config = dict(
    model='image classifier',
    color_jitter=0.1,
    eps=1e-08,
)
Rows from block 5 of a small image classifier, named by matrix and row number. Rows with one number belong to one neuron. Each number is 128 + 32 x the weight over its row's rms, rounded and kept within 0 to 255. All counts start at 0. Numbers have three digits each.
After each neuron's rows are labels from the 100 images, of 14976, where the neuron reaches its highest value: "strongest on" is what is common among them. Only what is clearly more common there than usual is listed. The data: rendered landscapes of hills, water and sky.
# fc1: MLP up (model.blocks.5.mlp.fc1.weight, 384x128), inputs 64-127
# fc2: MLP down (model.blocks.5.mlp.fc2.weight, 128x384, transposed), outputs 64-127

fc1.278:153132136140100098170139173048138140115121126146157134113144109170181074142102143127061087163148147154144122089189173145116152129185076113130116115117087135141135133147103129122139097071113114
fc2.278:122081152139125143104152158191143115117159080122137108162142117122082091156119136037119196133076123133104072089117126145205181035140156159132096130186156129168115116140148154140110137155120165
strongest on: sun or moon in view

fc1.238:103107158092169181167106118141164122143123097137187109119121155148126074156156188151129157123125119170131145065172162063089109078098061153136086114146168124130135137131079149069104110140126113
fc2.238:086120095103160106160100118151147137068150164101115135137051102162142197163151133137164170086067102124141153163163148148140134084187182132186085115137122112119151160174140225151114137111122148
strongest on: fog; overcast

fc1.8:191121044091115082179146168138121104113086102151123108144118112118203108109100139159040108085097131156165137082154140114161217108116140106150119174159136093134125129110145091090108111161101100
fc2.8:151153198086121174097178160125063149100147105176144070155141122124125217125154120160125130108106113127135144119153150147200155101119089112164157157127121115115150144092089130098122156160085143
strongest on: sunset

fc1.23:093123158083120130147141182054178121085102101137151062127107173181121124139138155101161120093120129130134129130144109160147186134106165180132146132120107092143094183184097124091171133099130162
fc2.23:185135085133129178087121095194075162145173142096086203106158117133190091121081132145158112118144166098108108152092150078121136146126106082091146122140120086084138095166154137184200108119086141
strongest on: noon

fc1.239:173082107108107130080144125140123125204134150116106000162088139166221100122169118123134115150159175169151173124117120129097124111092130120127148126135207127144117187139152102134113151084136100
fc2.239:105097164116156151139131121113128135142103116087122200123103180089087099166162116156163131163086120154142139142164124125117036113102189186092114110147128118168089154153141117156165121157172104
strongest on: sun or moon in view

fc1.187:096095099137089120138102143044160130147116090114149142108129151135051100149138148149151168140158095194133136081109047156133117125153107125142175137124088113137106102090120161167087165120117125
fc2.187:169113122171112111148157114132147101111108161124072126182129146147203109112069077095098071101112134115127128151121181155096110098115152167106104117122158086094135157155101181132145145081185133
strongest on: snowy peaks

fc1.322:120130108107140137184111122157142127073047100125143103124140149134114136102153110159124085097126114089144091129119156121121197129144127122151127149150181098153128180179179069076150082084175143
fc2.322:043128109194102114148128127134148102094092132082116144117127153154089089142126124108131127138138153160154104119133124105124052109102151141125177201096123134124121043149143087106134176126116096
strongest on: dark volcanic rock

fc1.287:141103105150129174167111162131142070096065142136128115151145125086107103125190171113160121116078108074119187148098105138201201107127141164111057176092200130119112098110131126152137161129152080
fc2.287:174091102124155151135128041136105099132139112160097114099153133143089171128143083087130091129058126161131123109091120078163129155125109119120159128225132089133186112130142167124112092136098127
strongest on: desert dunes

fc1.352:091141161143091148120151196130159135124146090112107117220121131151109074104129156118073108102130119128094158160166161188114139107121162093161048106123113136173117075109114094075100114080121162
fc2.352:146112166179139117116100177131147098200127184111121160098081141150131133133165124163194152113078139116158109159141125095144134112128137198091099180173123096089121170095153069143129130138173126
strongest on: red mesas

fc1.3:132077097083151096162093163118156124046112119140135134100117105136105101126118125107124133180104133104068124109146105108131155066185124157137086142123136077146116159164126094151099155083116131
fc2.3:191119176174126110106156128153098159114167106101142123172098121159120146077068187141043067077124156098117100151094146150132124201158129141073107104144151112097150141136106138129170145138136112
strongest on: dark volcanic rock

fc1.138:077178122128105157141172123175133133110108144111146147134153148181127079090133144103144112140169155117102173069108139150116126206102158105094083194159122131162127141092062135149107133082151101
fc2.138:178056144125137140151113109114147099122131116155125125147122108064147178147116143108135118155124056091137101127167150138142114124163157147167148095132172099142087156164204138119140168075151101
strongest on: overcast; green hills

fc1.209:168021122166124151161135152070147055123119139161142080114079128162143144137103103133136102126111158128128123133135116182170157103151162146149121116118093149122138144165149076177060117122218090
fc2.209:138114130100115151117164172126083104159094141152107102177140111154107167118130178064086114120167106203133167130100112096147080066157138115145138136075152101095127119162146105150097163114180154
strongest on: snowy peaks

fc1.362:116103099098130156107171127153143166202136144111097093151137159141158173160114100045092136188139148098186142147098130104188147169086088102108096144094119103119142104117122133147102150074140139
fc2.362:085073160175093157106122113098118122084105085086087101119131125113063142128186141124148127154111134150033164201131094085146135110113143125175154121165119089149152095147116161144164063137181153
strongest on: night; desert dunes

fc1.323:104137143126063101155132108150145163201174097098124090114122160156121112085122158118121174142132115153080148118165206129175167186142132101133066117084125105152114121148112135087176058108110146
fc2.323:131128094145145195114128122189122138092120140149132161143158137144145080146175127118088167123113130107106118104074123110106112207100110047151124116087110198110121173121179142173120133216107118
strongest on: fog; night

fc1.328:104129153169108099075143149060180067122110089076161161139082103105110143126151148150150123126113104121080154144127160138126102128160165127105074087103145132124139161133136110112124048123122126
fc2.328:095085125158151134145098145144097134116104115119151102107138106134168204115141056173199166072123143124145129058177157116106179153116099156146133194132092132115124120072072105104141176161151123
strongest on: snowy peaks

fc1.38:134062105110162080120147107154140080122106099092138071168112113085200114148117104034091080139057160199100144154169188090209099126142143115125074138138163137118130125131141142150144148113091079
fc2.38:116153160070100169113104183093137152154120139096106196117166086117148086155127125143134128079163139098091095167124121163092164108118100140124068078112103191146103073145123174168096121126117111
strongest on: snowy peaks

fc1.223:150141122109155078140124145119152137122081114120129140113159119143099186089120157111165127151099072117183149083116224149138077157125212192111147123158109086094108085087130143089118152102138132
fc2.223:192123134125189157112111134144124129137151142065124090097119093131142033164165118148124129086156138128091144133123112120124187140121076105148073101143172128141114156165103107135125137115116113
strongest on: water: dry; night; snowy peaks; land: purple alien crags

fc1.198:103144097055171108143113121123143149158130144095192136133104144207092067074148139124162062140065145192180156115122126192088101090118107199122143104137130134123145151111132142097056158108135116
fc2.198:136250172103104156139150126094097157057127108151114141158158101145127111159107110132089177123164127145158106164098144106116189115152134121125042114111120142081101169131097162151150102134200120
strongest on: red mesas

fc1.306:165078161096152150177162153172128100110140132060115114117122131148124074120099168135180114140082166146081120076094132166164159098133133082193169116135132151131079063125085075156078141182128094
fc2.306:120086137144157076105154184111130119156129116093117137157119144115127166126169159090152148088168082177124115092142169127099128127107131142170099189107165176159119079133082142109148119158139172
strongest on: snowy peaks

fc1.375:169104078133120139097165122109164034114061074076144143156078099083142163171175103090097160117154101158127178106175099123184112150148149173170086130092128120161102138118152119068147105125174072
fc2.375:171140128191089097109129135152134138110169126164127101143138165109143105125119147202175084129062102095173145116092125111169111116133144105087169104207141159105094130142147119160063119132127181
strongest on: noon

fc1.52:150092127114084102156128162175219102123141112100161124156143127132154085143101151122169132106131073116144145153159091207148125204114146204153152163146141154156147115123105094163107107157084095
fc2.52:101151126087144089155177107128151096133120109093137135105123094129063163106154072149156163146143057096125098164121164112133080147083174106122100186148120152163094135082150109102080146154092130
strongest on: overcast; red mesas

fc1.69:132056181137097120135172132102133137078101089104139104110081140126127141126130131086078159141134141152089136091190175123126133120121159179145064138132179094085157118113106151155127174132176121
fc2.69:165148116192194160112105147110196143130173135145144121122104124161129071136160125088141144141080130135120149084073089122157151129120090128129074085152095104161055173157120120125086166096100109
strongest on: water: dry; sunset; dark volcanic rock

fc1.71:174088112112174147144100113147130148125144096086127129152102092097146097088171122100120135083104172165128183080104084083135114160116174099154086177175143163179086078168161103172123089144178131
fc2.71:187117075130162113150177139136066173091133125161152142161108184137149121166149134113139130120156126141091086131102163163103112106153124129145104146087117102162162090127136149091158103114111085
strongest on: purple alien crags

fc1.89:117132201089060117082178158119195081120151144161134132136110111131184167126181118127113129127164172102093079174136116105202135147079123140110063139110138137132136153125067137124130185102162085
fc2.89:115137125144126138177140122160122126153150092132121083051194090093101058157153160121109110172121097099118137116112159108192105112070158114120179088082083119132083143159119098146105174097154135
strongest on: sun or moon in view

fc1.213:143101135125123136180109135135143106148196084106145104141102132152123148095131183153104107117075179113062218153134087130129149140192151159117100103119128144158154131133121146133190102073119145
fc2.213:139199107123129125134200071137108089121092171076089135116138133095127148111146089140152159125094090127149058157180161081111191132074060089130116124097100154108147099089133136110166160142103170
strongest on: dark volcanic rock; sun or moon in view

fc1.67:147131198085110098123107130071184146139141159142116096177158131153190100092114099102159139154127129122104107152184182153107166096104154147106121114101135136170132156142064094070104109086144133
fc2.67:125168090152102145101154148127101156108120141124096173112135143112160054171075090074127145124146091144162129132145140141154132105110138116145158132150130149121146177187167147101127190136087126
strongest on: water; overcast

fc1.332:173130122111109147099123100166130115192140155100136123143090156136104088154113209120076109093099142232142138090186169194115128092101131106118123056144179064123153075152114115158156119105133120
fc2.332:099163131165143091185091079119117132132113097169113133078149121078151154135131092156123155167104127123149142185138124106193105130130116146108130156159064135134150183076092095084161145219129142
strongest on: sunset; purple alien crags; snowy peaks

fc1.230:120130107147120079140124162078154088138133109068132104132050162152115166109119201166111121134127183115096149175167175155174095134117128138111134202117188128142082176158118129090088139084105131
fc2.230:132151152070141152151180111133125122136123147144148137139139114126132156099127076181105121079129124172128115077147153136182154132093149089127129152118104096117140153140111142093140145172115053
strongest on: green hills

fc1.74:149100142076112090182146145188235163117139059033130125141112143073129166150121194154146094105109187112137127125117083131125141148139109153215146066112146094185087131122074093151087120168140118
fc2.74:108160152076119162143155170102209158148169125113103129221142141166157079218101163100123090143141113141106109115086166093106110115113108098137174123105166131116114115124137141181090101134118098
strongest on: high relief

fc1.28:174080109083120117165108129132169120124137172145128066145115119208206106073128115084135121096127174159161107101131131146119153095100148159116147152135184128141106166102111110128165082100192132
fc2.28:172121098138125092129126119121101131112142120102074178117126153106128091103071123089156083143129183118137131164092097175097079137134136147068148053181116076131122135156153119166207064188133129
strongest on: fog; overcast; green hills

fc1.371:105118144082142113080155186161174129109137080076164145169108190176104164148154137142125113201040151140147116091124088083112133158139105153174083057163134091120130138125123087088055148137097107
fc2.371:090089156148183139160106122112105134142138158101126111209115153124123176170127123160152096064079111131116112100087140101081094100112119130116103131146129099127181138131202166153099146113111069
strongest on: snowy peaks; night

fc1.160:150112122153101143090100131159080119152141134104178107125064130129110144134109197138147119092122170193065178131121131177139124150150128142126135108154126126163096119179110107174153072135097128
fc2.160:060117121135158137132126041114171113074129076132103167084139132121177179115140078138111145129117099120113104178195112111120150128119160092103175125136119171114145173082093149084119113158161154
strongest on: overcast; dark volcanic rock; green hills

fc1.314:115046125100091056133131158094123175075107158106138112135134115164152144121170138084120044114103121141129146137117136117166167117121143095128131147065164142151097130124126128073141102141116138
fc2.314:161082115164118131092237098090040119134108167137151149137111104132103164115129094153103158108140083088101154133112156104113146141100137138134138142089142148166100133101083131170112122138119071
strongest on: noon; terraced slopes

fc1.7:133118145126078116168094209103171122112138096148150108123168179123133147105144138157118133118159100142098149165082140157121150154141113111153156190108125107140104148127155104069100134169187129
fc2.7:071112141122083065153133077097099116119075129128126181101079161144115175134154077065154106160085176084141108137120124154149073123146121161137158152114148127100165129107158039091111123168123112
strongest on: purple alien crags

fc1.155:163129101078067183101143171141139158106129096141141166120139229160182130146112096122066101171118182117111115091120098170162122131119100169087141108157131142129122147127133046104067114094109143
fc2.155:153110126139071103103115101173103087182171154130122094095115107133158093092137155136100154223117128178169146119087108095106165138106161141098132105155067140128088120094159188117152086113094100
strongest on: sun or moon in view

fc1.339:148141087128093155069145132147147080174097118122119066168103177177159120143093118133101112147093171113145141122100090102109156156067168144170134109082164113138099095226070123103155131141142130
fc2.339:127126151125092102092183101089073121104079162121138173139090064119070106088142174092117175158124115085139166113122148116084110104168141091160126094086152081165071134162143186130174115072171112
strongest on: desert dunes

fc1.27:116070212152081054127121150094139141114128141126111146164115078117138117056135137092133146102101093080158161031122144144117172171144110144109179151057124122140133125149085129130175118080135145
fc2.27:136152117149123113164142124123118087135121120149044047076145100096073113167135109194182130152152128145084105154145153160145173141122154187145124149149098203106119115079097152156097132142171124
strongest on: snowy peaks

fc1.342:168147123109169094117192179100147120076138159108136075108158162147156124096109129189113066088161145170128111104081152079103206149174137103144122114153073094135157149118104132095100096097173037
fc2.342:137084125124096140142121152142167089126109128170137111132136130168165186113109109046114164161130134066138141133097145129147098107136149131123144193091133134111128087062084106158093126128128176
strongest on: water

fc1.40:181122092110075188138119136151134161138137128147109112162106174195152127120104117129113077108133197141141119071118100137132165121159130138149122149111119089156143142161135113126087060114121119
fc2.40:122096147102080087106158082128071088162157106049130124114143113116130162142122085140177113173126173123149137152175127118211166151139120116116180114140144114133141203130116132155200135118167107
strongest on: desert dunes

fc1.140:149025143173089146157137121115168054095123057142141057113054120122153137133117165142153127139153156132097134133121173183163102150162175118147153098131134127143084085148059111149127145141173103
fc2.140:124130125071133087126104099132097118149120096127080128120122205106128134096135140124138157165116118174130148115056123085169087109103079129133122161112099053092166137128181116163146161089083141
strongest on: noon; red mesas

fc1.148:129065127066194142156160133117141158111134152133167096131111098142116081115242161086149095131144202102182122124133086126094170119133108068155155105103110164134124171163149129171107133164139097
fc2.148:117108175099136134112123144151164082148156106096084106096099145141140124103143100176133105074093179100104164129071143181113167169158175162100128099112075113140171104124118114182181102100150154
strongest on: overcast

fc1.60:167113105082142143114088126109103135141153125128165146123130106177110122111122161144119099105160164131127193094184098079131152154113115174147143106153192105188100173119138120130055112108154100
fc2.60:154102125135070080128163135090176136168112125092094154214157118189119154082143099088149109139125139093128140142156142049120146068153114108173111126102110117135195181124121112151115157113185168
strongest on: sun or moon in view; night

fc1.311:104113076167086127123119140141152149140052117109175076118156162105116118144148129117140127173109150137132163128123168090204089128082130102182166136041131140165135136167113107115126119137161066
fc2.311:121135135104140148152149118094127166120109145166189123110179152141168122087121159120139145140147101135133153066096161143136119146126180130062106131112105172173082178124072116118149090189142101
strongest on: overcast; red mesas

fc1.86:130090147109105113120067160116194170127156139164111111114149110111119101081142161190101106080074108141160164147081131189108147084156162128166147146135149128136136151182069119095123109147182126
fc2.86:094167127137125117120192090076109094125094151157170114119132121112129163164151148171110132105112089131094078140123152096107103139092132142143167130115149098123064093116110089108099141095172109
strongest on: noon

fc1.280:175146121081173132130175160156154099108096138175129137120090179155104144121121193115118167129080100088154163096140117144154141067090129114114113148165123090152114114163133124134061100124230102
fc2.280:132118089116152132140160112125180110085113146117117115155123128127127224184097118069135114064040087123157136142128154112140080084137125132185129151126148115090168092160138123145131181135096073
strongest on: noon; desert dunes

fc1.283:139108145131090135115167149109098105161060164091156102137101123100118081149126146097129125148121060112100184090096154143116122169123150142120101095101133124131109151107160144155060117158241150
fc2.283:019106121139130136147176133147175129176097152147165100173109095116153144192106121134131156151110124110100120108139122172056086119135105150138152116108117118128118207164180087127173198144165126
strongest on: desert dunes; snowy peaks

fc1.30:095152167133133203092101108064141141157130081123146136113102131146078084197173169128178154114173144167083121097153063128178101119131068104117135146084129135137118143146106146168108134082116136
fc2.30:061105089127065106148117165164139106124083114156116147174143155105159181098099116121099116125109106123175117122130145129070156089111184173128143153127095135123157108129137129119131130115158129
strongest on: water; snowy peaks; purple alien crags

fc1.355:124149149171073195182110159097113107138142100121128105149096090124112100140176155077101120132108120169138155135146133181111133130158140117144109160106102100135143119113095056139075143077235115
fc2.355:166172103168135147097097125134109151137163120184061102177102107176165126078168152127106142159109186155066122103124141085125161057150145139085151095106115072144148109126170086085177092081118172
strongest on: dark volcanic rock

fc1.35:139120148176162147195152192068128132193125081138145115145097085094109135127146138110176081151134140122115115173109140140176142131152116149147142098108123155176105097194060126141071136077140088
fc2.35:140144100053159134111137123233141111089124158153142148098136139158031147126118074139111082166105093127108138133161076147134137190175144083139132122145115129109131093098169100117113121118098148
strongest on: clouds; overcast; dark volcanic rock; land: green hills

fc1.245:175092137167138098160133105105168117209087077101140095130155119116189121111098106155163132158136150159146108125093198134188156136110146229158078130114146167182103126162064134115138135115121102
fc2.245:100126063111140146106144153121139123129132133168163109151110132125125118117128177096171087138158115060111185109149150120122110107107096124167160084105094127140109150139138097145127155115132106
strongest on: clouds; overcast; water

fc1.119:126084056094122104142083113116186145132092158174176126110137157185142108127150111124079112097062111146178131152129135114193142135126123083187114122085165111172087182118057119145147083119107092
fc2.119:101179106102176134134146103149083130113079166096124109089160114103153159141114164056139205141139111126089154083131117133119174174131125162138129110158155114107110141139122186152126105118110135
strongest on: red mesas

fc1.305:161105192107118090178121133174136114136165078101141118132103108104168133113169165129135118141126078156105100123106105188179125104167126140140090043075157086212084142124130088086146118094129160
fc2.305:074151064149174169146109092123147121124141104118159078145087109128144119151131153142084144215140131122080098035109178144111128088079146129149132108120149122104078091166136124168129084131107044
strongest on: red mesas

fc1.139:121134071120119116137136169119152137126160158160187126088156102215091111103123144090099102105106162177156134078124098133127183091117098175137170135179104102127129169148103075140154128094123117
fc2.139:134092155167184061132146102188081139113137095144131137141153096081128098115134113177142209122184108135133076155139131103136176092146128073135125136133101110141101115128144217135146083173127122
strongest on: dark volcanic rock

fc1.374:145092103124135153157185153089097079111074121092104138162153158128170120133151138120103101084107151106161109142139124127149113153147148131177088097120119116139048067189104078130172150074161116
fc2.374:075147135133068152087143165192195101133173128076102139154143151169117110197131124137090180101087096103123107136133183155097173167096138158127093186148104183133147079153113101100104105098157156
strongest on: sunset

fc1.22:137140151092091172199197149071146122115147100161140108156194142099099114104093135160155137121121092188161205060120167136171151119123059149121144124087125125134135128100132073106076115154116149
fc2.22:129111145114126152123122120161079150146093111153155075122161122125109081110104124183155162116164116156131123105138113092156110062118117097167153151133149172168091165109159188132104157139089168
strongest on: night; water

fc1.123:165107127112102100161167144108121154102122155124138109101169110125123162122172150135079092094101107194140180180113093141122165100149133059079137121095105051119080074127173123089142113166137145
fc2.123:086136155115141137090130142139088169096152166147126105174091105124102177071066140060144160148134158078107135143154151121166076126180146181132131172104181179094097089128112108179127125119132139
strongest on: dark volcanic rock

fc1.29:131081153116086085147140135063164103141067147045166108144155108119094094186127136109089107148101073121146175104160117174148131171097153119135109095119134109147097082164084150152177123100131115
fc2.29:126120086139129088138164101162185153079142145120171100116133169144141164149067181152157108092156114095124103123104124098163112152101110131109171167121177160137107103164135079083140129158135156
strongest on: noon; snowy peaks; desert dunes

fc1.285:124108093141112119141117102074160114133151109138147114178174136137120104081150175146138127134055114091167156146145133167161132168144072114183149088091147089156172170160148082075142130074164127
fc2.285:097162102071171157128124146127156182122113068128147124180177100127162076117047138150122119163212118159193102083154106113152094155121160141133103125073154139209120155117126070194112121144120122
strongest on: overcast; red mesas

fc1.358:091129142161129099143116153079175131143126127163147155182119130102115070071150183109147098123090189107148100157115115159142099133096116109088107117110186168121117144086147127148071091069155164
fc2.358:151116103144144121147103108166128123107089105123120127129100157139146195137166108156170111127129125155158148149122143119087058148088205152058117156192131149111118167161095130139137100172095090
strongest on: red mesas